{
  "dataset": "drawn small creatures on textured ground",
  "crop_scale_min": 1,
  "bias": "all",
  "layers": 16,
  "pooling": "class_token",
  "loss": "cross_entropy",
  "optimizer": "muon",
  "muon_scale": "spectral"
}
Rows from block 11 of a small image classifier, named by matrix and row number. Rows with one number belong to one neuron. Each number is 128 + 24 x the weight over its row's rms, rounded and kept within 0 to 255. All counts start at 0. Numbers have three digits each.
After each neuron's rows are labels from the 100 images, of 14976, where the neuron reaches its highest value: "responds to" is what is common among them. Only what is clearly more common there than usual is listed. The data: drawn small creatures on textured ground. In brackets: how many of the 100.
# fc1: MLP up (model.blocks.11.mlp.fc1.weight, 512x128), inputs 64-127
# fc2: MLP down (model.blocks.11.mlp.fc2.weight, 128x512, transposed), outputs 64-127

fc1.165:131105124156171121157146087156116125160101127074128119113085119100098124113110155092138131155137094102120059089103113134104144143111140088145159163158113108134153120118117136137142125065130138
fc2.165:156107122128105140111149115122173115151105112126131159143128163125146161144135101102123126151164120124124157158203129154080093132099122118113134132117080121168110102138138122104123158126097137
responds to: blue (52); grey (38)

fc1.331:138147088122114115142129141127134119172064106101157149125157123084115123139164117143137114114137093094151109151121152099138144133142140116138164158161138120169058132154109117141141101142119151
fc2.331:134118086102121068136127086108132127096138114180137144156107159126155121161139123135154077142141123123129183145159119104125129098138122102094127142160128139101150119147154150109144096149157125
responds to: pink (89); plain (37)

fc1.245:117123136139138136135123142124152133115147115130154108207162111156114127159161141096097108151136146148136145144134075055119120115109146148116110130128123081143168167140131101183109131131176138
fc2.245:107156110162131118101119136106103063166128152097110159166110122107148116154154120138100138088133136096093097111121137146133112124144158118128152156103093115153140168089138110117117113135097157
responds to: green (100)

fc1.449:120130096103172120123099152117090138121104128126153088122131107131111136104139148101143143164119129174101116110129155152147112107133136144125146115127135087127110127126108146128139120131122132
fc2.449:151131108202098142141140081120108158165123123110097118155169108121141143127167116153142099101117145129089130114119107099127140114139173125099121111159153100130150149140160140105074178126060140
responds to: purple (88)

fc1.216:137179121139122150126144152135135140116133157119148084095154118106168082125161112082117121123118160174161140138150128113102105139090114112162111104093114090086138095128107143142144126163105118
fc2.216:148116167162152102131122153159118124169128086142118152148191124138109200121133112122147118147139117139134152158112107116152112136176146126117106126106126129140146116112143093105084109137121145
responds to: pink (100)

fc1.411:184139108137134135095127127142134130145117125120149135132130120150159131106081100171144162152124089099133142157087142181150131152151135125087166160113107176144109136083146163089125132114102139
fc2.411:128128133121156170133107104154129186134125155166111136070108146145101152146180157121122120123128128139143128094116120080113083120145143134128149091167147111144130110139102128159158155139143111
responds to: purple (49); black (43)

fc1.153:109104144124126130154125170127099129152096131110116143100154120089159156146144115150103091115129113125143173108080195119126159175139135092160121094170119169114112140145125105118137124185100163
fc2.153:158117103084143152148135134134137126101176099082122100152131174129098141111103128125155142100164128095085141084159117138123167125135108146160146144140164134194132107118155136156139147142165075
responds to: teal (100)

fc1.316:131149150158086139097135123117098138138081133100098129123143126130130136106153181107111107122116117114125112136149106164160121167115129138123115152143097133094140145101127103130040134148098113
fc2.316:096127111118168132126098146118126153148148116162126113188162164090089091104118101117168131109095111137166138078133151115139144123145115160151122126100097159158095104113120113140174120079119128
responds to: pink (50); red (48)

fc1.467:108113159115121109090103087107129131160125121120108118101132147161096128130184184107121144128134101153096123087151165161135123077152098126133139119109130116096118095154135106130099112118144104
fc2.467:136126146126155143135119158139146069111121166113153116115133119120120111119108152101156165125118132153146130108129140124131127135127150118118087116118093079125124171158146171121132139154136080
responds to: pink (81)

fc1.363:138161059112121118093128095144166148108138156124128079117150162148072117118092110138100146147127134147114115124132178147133110153137108127144164113162104114086178136137136136112168155144101127
fc2.363:169145168128140139134157113116091129162127095098125117111137103107155111099120076138142119087122153148144136125130101102163111127164172126157129132117177115103045133154122171117104139127149142
responds to: orange (100)

fc1.476:092106118109140143140123117137101126110096127169116155129169159161142051133145115142150133143092080122121102139124127131117114121149109104112174118116084152156146117108132122137110113123123180
fc2.476:117169078142138113143097104141119094126151151156123115165107113125102161157100140147113106130109145118152172133102141130156136150156152145173117133129110116120122128164050159112114121138150104
responds to: white (52); purple (25)

fc1.14:101128126120137135106153078150127112117123144172152171132098149119141108155102081114135112147135158144115161148137161105097092132147119120136172134120189138111157129107105062149093116136108131
fc2.14:128117109120088084161130087119132107146136146124154121113149102125114120116132151077107105151130170133159074174152143105132155103104106140143083105108172106112104109086108136139116139111136167
responds to: blue (63); plain (44); teal (35)

fc1.361:151152162141104096118147096147127109099110098144126157145134149126142145133100119109141143111068120126089181163142143112097080112153136131163143102087113107138104138100158115138132139175122164
fc2.361:101128120119147133126105143146114120117084140104153085126135176165155125124118129110121146121136148085140128154148098121101108093090104137151151168125119084094160127123129142120104083137078155
responds to: blue (100); plain (36); jellyfish (26)

fc1.215:108108094142102145130127122148098121121191117125123116116151088136141112110146142109111085122138058170119105076099126137164118145167143153176128130129133115140112134149132151111124108138141151
fc2.215:121093139126174093110112094118113136128093116128106154123117152170162151132138099165136145097130132089137118171118147138172127124148156113110115170151097163135147126160151152153121158131149128
responds to: white (79)

fc1.433:117133154127096132129130147143093150122142145141143140110131124095134083132135113120156125093127099122097129174101102116085095119128121144147111134100140116096150137164091145165163104090170125
fc2.433:088154137130106079143127140101136090123124097148132169119126098144122151126144105129107159167114143148177103110102132166164122160126111119140096124115122131124194092114161133123130141161162185
responds to: purple (67); plain (56)

fc1.469:096140128139169116158139139148113118136078141187139123162125102125111144146109090133113161115130149174095128116123153110111140129087126109065117174146138125091105103066160063147131129126109131
fc2.469:131141138128102078141140119107119132100126147112147155125153164122135138154150159113119124165136128103129145150141127139128103107121106124164184110080107128143129185131076122137153138162115173
responds to: blue (100)

fc1.207:094130140166137113104115117110123138153170138153115123123148124061089112148068111165158133106127147094122130176114107120144148108167139185164107123118075127087162156118142146124103123131171103
fc2.207:112122160110128148116127161155114127087117107156105090109160114177156152102144117155117153124168136118144134123160155100107107133135153157145157128123122128160153071185126120148166134124147132
responds to: white (100)

fc1.283:154137103131084155118107155119124111095122099131126117152146138145114131128156140123117135156096102103131166112150144166134117139147126148134107146103124105126080142112153116116105152103121113
fc2.283:147164135173132105112120113088120100072118144125136130147094144060132104132103150130153135102159162122116118136133100114117125137092128115149127184146108089129121154135128071136113147155087123
responds to: blue (100)

fc1.464:141119149093093119160108135110139172130093128070107122101115142108140094179136135118133094105133168124150150132140119154165110147118163159146140141155135136134153101107128149105101134082161138
fc2.464:100140103126151108163076113148160156152148095123112144141107122143134086163130147128119090145137125112113133114104089180140172142149131123201122120127130149118101129118094154110147120120133100
responds to: green (100); plain (36)

fc1.259:171123105144119077175132164090115127120120118160106080125151134085148121121122138124193099142139115083119136079134126130146129130159122089128176163123111135124161120091125106147140082145097141
fc2.259:100118097136102143122168161168154105154114128158161128165109131090163165159135129114107113134134085113166107141126131119087179172111127115118127131127149147115101162145144132160119135130160125
responds to: grey (47); white (27); teal (25)

fc1.273:125150116082161168158132120100147141155142129122120106144111121134153098127147132130161108142152055114142118149129162078140153096128142052127129171100117117141111117140108151138095116123116155
fc2.273:115123104105105125166148114152093142128102169138098117118141129134137163167113081114131152092127105143117103150154126130136131131155108172122125104132104091134083114129119175162143137127117093
responds to: brown (98)

fc1.340:128140114069127119130118128104133164166120117152150133121126141082138142119104112129060126136115131181140115173124124128126085103126125106082082137150133130146100156142149136137136087119155138
fc2.340:153117119112113079143128123138116116156138080133149098104135137157151119170146097137186120109101142085141132093111124107128156096094108170138111101097130114114143159075118114141089145130137153
responds to: red (71); plain (48); pink (29)

fc1.376:121107102150146153146114088130075097162121146084155117170115148102121095155153111124071148160112164122120104099090151127124147161120143128141162118163145106166130133178129140139101137132108107
fc2.376:136124136158078110132098144123153120189113103106133168128150139100083091099123139127155120137174104102099139121130138112159156126169137116147167144139111113090074101122128115153138142161185118
responds to: grey (80)

fc1.510:082102153094150129133093118120127134056093078120119099085109115105090136100096153140110116148139097128116161134105093140139103088150138122147096096126133100113108123139102141097168133110151145
fc2.510:126102081150148127093125121077113155141141128152159153140114155116113102152136137154101150137097107165122119145147178155087161101094103102120116119128122117141146127126111143148104186129131115
responds to: black (66); white (31)

fc1.164:121127129089125139134132147107145122109133117145140100147137148140131170103153098136103081117201162150102123131124095161154132113191125143087135184127121159061138158139117161123156115163097113
fc2.164:104097105156162160126139120178135150146091129141154139128094152092159130109115105136144140128085116156109148155135129119127121180110118142105111143130140111124078162124132085134107153103148119
responds to: red (53); plain (42); orange (37)

fc1.397:114139137117139169159082101113124110126112135153128142127160109099153109147134115124113082134149153108126111148124133137144146102135138141142114175106162106136118167137153111115131118170113092
fc2.397:073125118133130093144152084100117125153079109119103110116092136151122101111107103161099145142139124099096111131150153147128099121107126162155095120157098139109128096135150141154160145105135143
responds to: grey (52); teal (26)

fc1.129:158150124143145162151102121135125122104127106122119148196139173117095139130121139151154140120124115127108151168148127091117128079173143114121106121147101119133122113171105115164116112197117098
fc2.129:121132078137113109112121157138114109144114123134176178127122151085174101145138092129118115132159084108116136114136084124116119147119114133140159124122120148136129072149156092126085167090116151
responds to: pink (70); purple (29)

fc1.496:117131116138168123108108148104125111129124128116141123093165160118161135128090086135103133172153135169140131112128167092140131089148129132163142133114115146086122119125161096147142139122089116
fc2.496:079101126166113146143101145111161107107133129142166108133143099108144143128133102160150122095108136125104089154175110135140123122164149136160145115085127124112087108126166107124139120126144133
responds to: grey (96)

fc1.224:124091144113133098116136098109118120133144134147128119136129130125144089108140138121155113142099092148138134135147172174138092134100131123085113158099177118089086131132137148136125088109150144
fc2.224:144114148140127098122111176155160161118120151132108134134109088111116145163099124112099111113139141106098128104111070146149114077121135142140114105120109156156127109091106099153082124137094104
responds to: purple (73); plain (37); blue (25)

fc1.356:128154134167122119150094126138138168064122159065121165109129095092147117136132127164126121109121099149134130112114124132137175160118110106125089084161174146145127102115131145102158124108123135
fc2.356:143083112123133133110125096156156136132122153109112153136135091100096141138109111121106108112107109116107117111108113084094101127119121134140132120097152139089145139109106140173098091090088165
responds to: yellow (67); teal (33)

fc1.408:138088130119116135141116080118105085138121123118171076117094135121140136179113171140132122181119139128127154115119131141107107116138106112146118109156174149097125116152135127122136106145178152
fc2.408:110085113108094102099104149111158149107111112109141131105098149143121145130139180150132149142149131135144115097100133091160166124100105133102126121152110102108117105120145120167106139130130131
responds to: teal (100)

fc1.258:084122130112149129106094077091150105083140121116125097084126088136158098083135158152125099127149114164140138100144129117148159141118144147198144093123106144144108161123157145128109156119126103
fc2.258:146112160144156116132086150132097113146115151129122106161140148124089134118087153162114162099124165146120087138135155080130124154143162171122084162109114135120124110165132099123125138109120138
responds to: teal (100)

fc1.481:116116149119123171145122108185092137141062123121112102145125086141092132114126149106111135148120138117181162078152122108140076134095098078136086131146125142121118128137112131073119122154126107
fc2.481:129117110132122127108118081122084155127168118109106142086120145129106098126105158102161137094123111162115135121103107088141154090099171123112142133145138107114110146150124146134124115154147144
responds to: brown (38); pink (34)

fc1.57:123144098153121098124131139114134151115150124131132108111161130106137134105167140105148113090102159144127126132139152075161114089140127131150130165097137165117098143089105144125101094099164118
fc2.57:117105138137118119097088137119136118130074151103137131127092139130160124109141087150067127106140118113120126124127098121144128167135169121106132170142123102142149133163154142140074132148083164
responds to: white (98); small (57)

fc1.424:135150112168154153091150170149121136122135123156135133130150140144122120104124127158120106136152134148136145127122160168164148119078142177141122116152101141115147103138136111078129110125114123
fc2.424:150117105121126139124094144143063117118148148119110104078102113106149149154144197104119136091166139143149122155142135112160125108162159147097146149151117111159151160139113148145132164110162120
responds to: purple (99)

fc1.453:138149110185128131167142130121101112098152159091164134130116152116119160155118132101105140120131182127127120134124112139164160142119161094134124145121156127161088131181164087123111167135147093
fc2.453:136156110126092109107106097101169165134133146101136133129102146177153078109120162100113101162167100137136151118139155085109163173144154077173126147092160127120190164130162136121152107119113171
responds to: purple (71); plain (37); jellyfish (27)

fc1.126:140119121124124155107146115084136129129133118123147109131139113124109121124116152177128173095145101098109105091166116148093122143207133121120149104115087136139134141138117124105097105136164134
fc2.126:111159121122087134127153113130104101089120118150136068114126150105140102116152146086119154143111176136151138145092165151096106133121137127148141157155125089106105127130103131167163141116092124
responds to: red (37); white (30)

fc1.138:101138090133143104162167125129078137118100137158143126128162139096138151140137138122157126147149141100111086137163073168103117085112151128118156128130140047110140115080095165133110143138146128
fc2.138:123122165110108100136152142100108131137163107107131120160148128143140119126149116134097154148129097132098156151110130129127138141163140142110113117154117163157097152138155119108152100165063099
responds to: blue (94); plain (50)

fc1.243:172151080102099101155166148158096115104138124161130104163154078117081129109132140098141094118176139149120100139129139112119154132131103177179127144124133151148163160125144142104123120139094115
fc2.243:089109124173108127117142149096131112118097074148125143136157164102127133168122154122109136070127096126164167090120114107129103124126105072119110139131127133136141149111117113099143124160130126
responds to: pink (42); orange (31); red (27)

fc1.353:156140172133115107144126134123121137174096158136087116136141124148090140132164110111138127141131138083149134147167130113120146086091126122163144128145114151144116148131149170121088075119071143
fc2.353:166097073110120113156139145174105126102102076177130126109101172140121107136092114091100072124098123102119107095106138135125137155156134145128148142122131158151118145153147112105143126177133177
responds to: pink (100); plain (42)

fc1.288:124149078099132130129089137098171153068127115091087126114115094127174124133111116182124141087143131123153153145154125123128131137155116170116135107213154149107138128173139149110120127145159085
fc2.288:133120125151145081133138119158163098095142174128122119150148095109141130144078122120138193195122126115120158124124147121097134168144131114111145122109117074127134141146155152097130139107106108
responds to: red (86)

fc1.54:114122119118109156151082124105125132125181111110117162111145089099127125111132164159120107150114151107132141101104123131094171128097158164121150150163115192142160093148102131123125116125121147
fc2.54:110131133114138164120156125153163129060090106136134137090122131139108173107102093107135138146100133104130145124144125110101154132146126127106151166062161128109132119159122165112132112079170146
responds to: white (89)

fc1.374:106135126112116176132115193168121169130120119138108109115154119152129106176152146137113141154098141104131146096086108105114157128104150119127099134117153146167137158141137130141106118114116156
fc2.374:170142141104178102108135122129090107116086109134133135129100154103140154121120131150157120103151130160111162096143107166132153154150138118103173126127080110143135121130109129094164132127167138
responds to: white (78)

fc1.278:152099147138104141075161126166155133150143111132170097112117149111153110093131117129128097102119097144131136108112175144126120192114101167086086113103128131101135131167093123146163122131095128
fc2.278:138131141129111131135116127131117158113125101133139107150152167153126131132129119119115144151184125107135141173092078084109171082134102143164123153150131077086087120160132123162095137138168120
responds to: green (67); pink (31)

fc1.296:126126143127117141099137195121129096165141092116105147144130136124152115123161127135103097109134111072143155119167176163103134134178158126130139130145086122139136142100128136150127118064129134
fc2.296:128159116118125154107156105123116108137127162139120136112101135127156132127127148114151168126119159134140097110084165136143111110081120170136136131107111135108179172122168135116089181128102114
responds to: red (100); starfish (27)

fc1.52:084159150124109134088152155154114100148144145128162091144145149087124136083168139150109143119153072128134105098134132138120152147168136135092148136140110077125143128106063102085172141116130122
fc2.52:138104089116110116161123101105143123140100175173158118146126143158114145084119121133142129129143136136153108150164145138102098138092116090133117115158150130114100162159104159104091166143130125
responds to: orange (97)

fc1.227:123121149128100166164093136117086090141128152142138062146144134135163127148157141156119159130149109118145093119146116115092185170138121170125119128133158079121140141125134147132161139103133077
fc2.227:163148105150105141121125098138142113141095144075141150172103103121118141122106121121115163132120099121114154110150131121108089094133118108146125124149112130147126096153096124117092162138133150
responds to: red (97)

fc1.310:177122095143082173117178154094106158125132131115166140130128110131170132125160097133135153132114119151136130119101138132084167145126116104135117160103165142151122082140156160147123129128085139
fc2.310:177152177136140067147125110108181127080127117154106105144144147110137140136129124085116110107113133113094142154133115148156124117127153124096130145164128142085119142116116116101134125166162173
responds to: blue (98)

fc1.372:152155147119127154161151137125125098131110113140130126103128093145124144133120142125141156123094129102138163114118081122116143145111132120102117089148173142121128125138113129130100109148140102
fc2.372:152114170110171124079090053107103114122165109135115114096165134138122118121143110090117113136111090119149097138167152132109137123112159107094110159132069135113127136096164135111158160133124135
responds to: white (33); pink (26)

fc1.473:130129136126129159136114108144179110167119139134148135145136143104132103082145141171124076115130122107101169106149179131108113076136115131106124119113167105134127142089121107080135073129158128
fc2.473:130105132133091141137096109178205135170079137090136149151126129152113085152144130094126117107134155140138109092134113111139095104132106139137125110154126133112104164166166111114088117146135126
responds to: green (100); plain (42)

fc1.321:104102100107107123118156130136129194149159092122120103108123138124110115119169139107150158133139107124125116129157109119113136134131091144148123138146109146133113110181079122135106129145146121
fc2.321:137115104106173114144134095104114172094159142102153142148094110134117114151096101086136138098156104118160149089152128187113117120105121147116138164132147138091161128113155146099103117106131132
responds to: red (100)

fc1.507:142111139144126094183168152107107124158131135118136142143112133151172120137107118156147120123127074142127127108137151112181166153130134125119142133121094106155106132101108077122153119189080126
fc2.507:155130124122107109131131097154132120095117138150114109082095109082137112118128114144178070117138142170124135132128112135133111197151152137108144122173163134101125133159173144131142130111114131
responds to: grey (95)

fc1.59:120136160125060093166116158152180156151148161126121132101128159150131113116136158112176098103143077139134113159124157130122126163132112109145162123137106129109094117156138142128132125125115142
fc2.59:139103130173139159106142083143073112128102167134098132139127106113098138152090088167123142124131092127118161144164122134137152108105121152091117138157143165122121146110121158154102113146166149
responds to: pink (100)

fc1.181:163188128147129135139148110105145098156091110158078141097133136144124125140130160178171155140138125076135086136149140103119140096130105103137120128133150139129135157101118192123095152083128143
fc2.181:131099132125169095139156144145086092131179123156122159124149157135104131142145075101104094162141087146105121149124113134128130134096126144151116113121085108111084107105122119134180108160125134
responds to: brown (59); green (32)

fc1.483:134127136152098122076132084152165126129117102132095153106095136127151132112139099168158146128107092169117117099121112122119157105133181136172154117140085143133155123180180153151147131145110113
fc2.483:123150147146109101131124120119120078115135127134126168146090097118123115120101109135155129130143130108135136122135178083139113137125128086141125190121168138098081085147186127138126133118170114
responds to: grey (100)

fc1.95:116127124114163129146127135105105094130151137113089146108115123085094151170156110138177128195055104110124085140110130131135114114120129106158113102139127150160116097108146153117111115116115148
fc2.95:173126141136111161142173113112161110081099114135128104145143099152083141087103112119092138149120116150145120127124113176102113114110117110121188109115160102119139139149111106161126105129162138
responds to: blue (81); crab (28); jellyfish (26)

fc1.159:165126117160170111119124130164135101141091112139157157110143151130120125114109127149178126125128151118140079082178133093150149114118174145114120124144101159150153185081137155162147139095139133
fc2.159:147150099156113112145141135157140118115151134134109128153116124136148121156118106089109100117121106119146148129078157158144131136104102150134142118157182140115162159117159105111078121108114125
responds to: green (100)

fc1.286:120126130127104166115118062148089129106175137122110076115150148114117163142150117133115152142116124132155075121105103130122119111176130101143115150136139138165141143130158175122121164122118108
fc2.286:154078152167172140131118162122109159159119163102111103150146132170095101109102146122109132123162106195109159098137148145119098150110174109110122094132141125111116110193131140101105147116114123
responds to: white (100)

fc1.103:128087107149127106134109120122117125114175142113117116112140119132153113124116112207115139097128157133113102098125100099103163166182131111103095163125133152118175131139143095159141132172095164
fc2.103:093122122101098152134128103154121113180117120127124109110167138160092146132093139106143170132128136148130131140136154109143106116119122131100172151101169118135129102144113158165150203134145119
responds to: grey (90)

fc1.327:128118093148138113165169131140136128103105101171156156162142118101094142150108154096147160126130094151117137087145135170099097127168133131115163172101116122100111182130106103111123101148125123
fc2.327:083148090129124103104139159112098153112112160130156142141110118125127139122130143084150089108138127116163134171127141111174140099130124156120109141126100104127089136119135111132138162127116145
responds to: blue (91); plain (44)

fc1.228:175130123093136100092074121146129157150126133126152105136180173113124095132132122153149176107166125125119112114137167170174137087143118132125141140073150128142126150091137064125140124114116130
fc2.228:117131135107164126159149146100127136175099126142107114156122155120140146127148110136142115162123149153080139173103152087102127142149160144149147089183096142129138123142134149114122077135106110
responds to: black (46); dragonfly (28); brown (28)

fc1.415:103151133125132086125141106100094130119087142124153127119156140163149117107159073155141110121110166128097126137100108152161084142139104127110104105133104103129099119123124107109147166163129156
fc2.415:113182126106122136133109130134131099116144139093160120112153111103147104151110109168123128095140106114118121127148125079108136143095086158151137082145120111144134137140165164129123107153120102
responds to: yellow (97)

fc1.113:124159140147098113157137119122145143122112117090121142119140142166114149117112166197174141097152135118096155118129166116137085134105160103084158131112148092122135100121117124138096113123133127
fc2.113:123102128091124123175155115146159109139136162121123105122100137121102129115095087135135138160153093108174137137129143105078149138104134102145127114125137127125160142093165169111184134127166143
responds to: white (47); plain (42); black (34)

fc1.350:143125106110090144083133140144093153148130117145187119144145174183149137129129107126119150114133143125104120151115133124101176178179138152151127128144143127146123110147127139122092134106148142
fc2.350:151132114164160114123112131107165155096114138110138104154113097136114116096137094124150126098139113145148153131155146112150090108111112149139131150154137139073132137170136136089124109099133078
responds to: purple (72); plain (38); red (25)

fc1.422:104114139133147139136115123112140141088123109121132165144118131116108144151096140118123089099117138157134108120156165142128147174166142143135084153125144169153155155157152136123128154145144141
fc2.422:089147157159169100137088130130104121167127116103130120103108142130182129153145097148159124158120186125139164166085132107124149114119125146093147137094146114118117115141158121097152096137157160
responds to: green (82)

fc1.445:084135098164135126089112129137071122131116139141116108103122128132143146132116156157114124097157133133152176091101121125093088094165141165122117146130110124112115136108169137115082157113119147
fc2.445:178149154125127162115133130142137110087136067108119154139133133139134136134179092100128143148133072137131099103129155102167100159146086150139100114082168089113123122129148128175086129092089159
responds to: grey (83)

fc1.34:135143094122150148175085123119089158141118122119140139110116093110143087133162101108109071121146137073110152090123120163128085102159144141112146096153153145181141143114124154154112086120140166
fc2.34:126144075077136160135133094139133108114158107126106122144118153139111132134109150130126141128149103107162174151144125137124187152145146106100138153144089185110094130160160157120078125125165134
responds to: green (86)

fc1.282:114137143158116181135088122091133122125111146118114176151119159130132101103108126121143069119144104158109132119119143103196135079138129129103117113098115130123134148087144114147106117163122124
fc2.282:170131102131106111125163123165148110120145119150176155128154118147159115123142103114134125127133126132129096155172148121098109173132120100104150099130116107146126140126148134121177125152139089
responds to: green (100)

fc1.130:123111143144093100124132146107122138119165127129147099150168132129122145128126116115114192119127139166163115121115122153065124152139103151136115105123089123061135075109105094120121152198157100
fc2.130:126097156139153126127119146125128105155096077155144094138109081165116127154135096139141159145138095187122161142144130136113118110153151145197099140161123121157086125117132078123163146166118139
responds to: pink (100)

fc1.244:111132067152103156161152159135130118129129116143147097100116107147161101140154126145156109139153154110116171120157122079128112097107162118136159147089120111107099086115153132164114091156152098
fc2.244:125131112160148127101096118099113117168116147147110139125124092071138104127148117114115121117141126101130104129152115131188127096167105140126154182151083130108129139115136136083110121137136180
responds to: grey (97)

fc1.503:106147097152159163110143139132127130123109131122133126140159118146130132138134124091171126106117164108081117077107123125116138054116130140122152141091117136098101125104105104124142135150108164
fc2.503:158155122086102114101167110148151114132132145108165171125135149125139117159137139142119092097076151122126127130156120155103113155084116123113099123103146119154132105078135140108157092123140135
responds to: black (46)

fc1.385:109118140125091107142171118128137079107140154110145152122151132100126108215096107121138148082140119106159123154133116128138168129148178189156129117109087113097119113102158123151142120151174156
fc2.385:109121159118105084116099087128156147112098138113113121130116099084075118114118115100175122177072142160124104139151135158124144126161144109144117156166117109110139125169104126138121089116124124
responds to: yellow (84)

fc1.319:119093114107108123118175114133146148150118131103109097140098126140155097118168124135114094152156139113132121106136118140169115137105133117116137144112152093132160101099103100139179136077132121
fc2.319:140138143125126141179102148199139113162170096133117150132105131083095131162144101135120109155131132148126096143114128115127128118097098114132103125135112159166124160131121142131105059108160088
responds to: green (100)

fc1.306:140143138118158091167134116113083113164140127153135123126097114119095123110147136167111137136155102116134086106124165140116164144074140153088117112135127124159117119128108155112109127128189111
fc2.306:109146149138079117144136116185167122090106112112132154090152177113115151118133140137149138159119137128110156127091096126120136108185125132121149133151120129127081140118087105136134101154099101
responds to: teal (98)

fc1.74:136116177137132108153157126117116136129110133111141152119083124143157133128147126141175151149142135140143150163099107093122119142095116133121147135142109128176122103142139159111156130102136130
fc2.74:144127103139131199123124130136141157110132137140115150122122140129101163126143108109132131088105116132130120078167100119111176113110142110132103077095142152137100099127090110143191081130095165
responds to: yellow (43); black (37); plain (37)

fc1.247:116145150150085113141114086169165118097142103147147136122112143159115137073176152101109102088137156119112147127124126149141122136112109112123141178127126163148115146176112139178156117102120072
fc2.247:123173132139095175115111111119093119148133157111148112130124178121144096181087133101137162092155149113141123163125145072120136143119136137154119105104145120098143164132127136086112117178113165
responds to: red (86)

fc1.166:117113140131166140133141132166136124091126115076115119116098118154106143066137133181116131137121118146144102121110134133164138119132192123127146126137100103127116099165109102159115162129107132
fc2.166:130131099107131144108140091148117161059109163144125129114143128114147121130092169120132121102095056157128111159135141118111118149161133078125118116111107114157140098143118135111135174126151113
responds to: black (67); plain (36); white (33)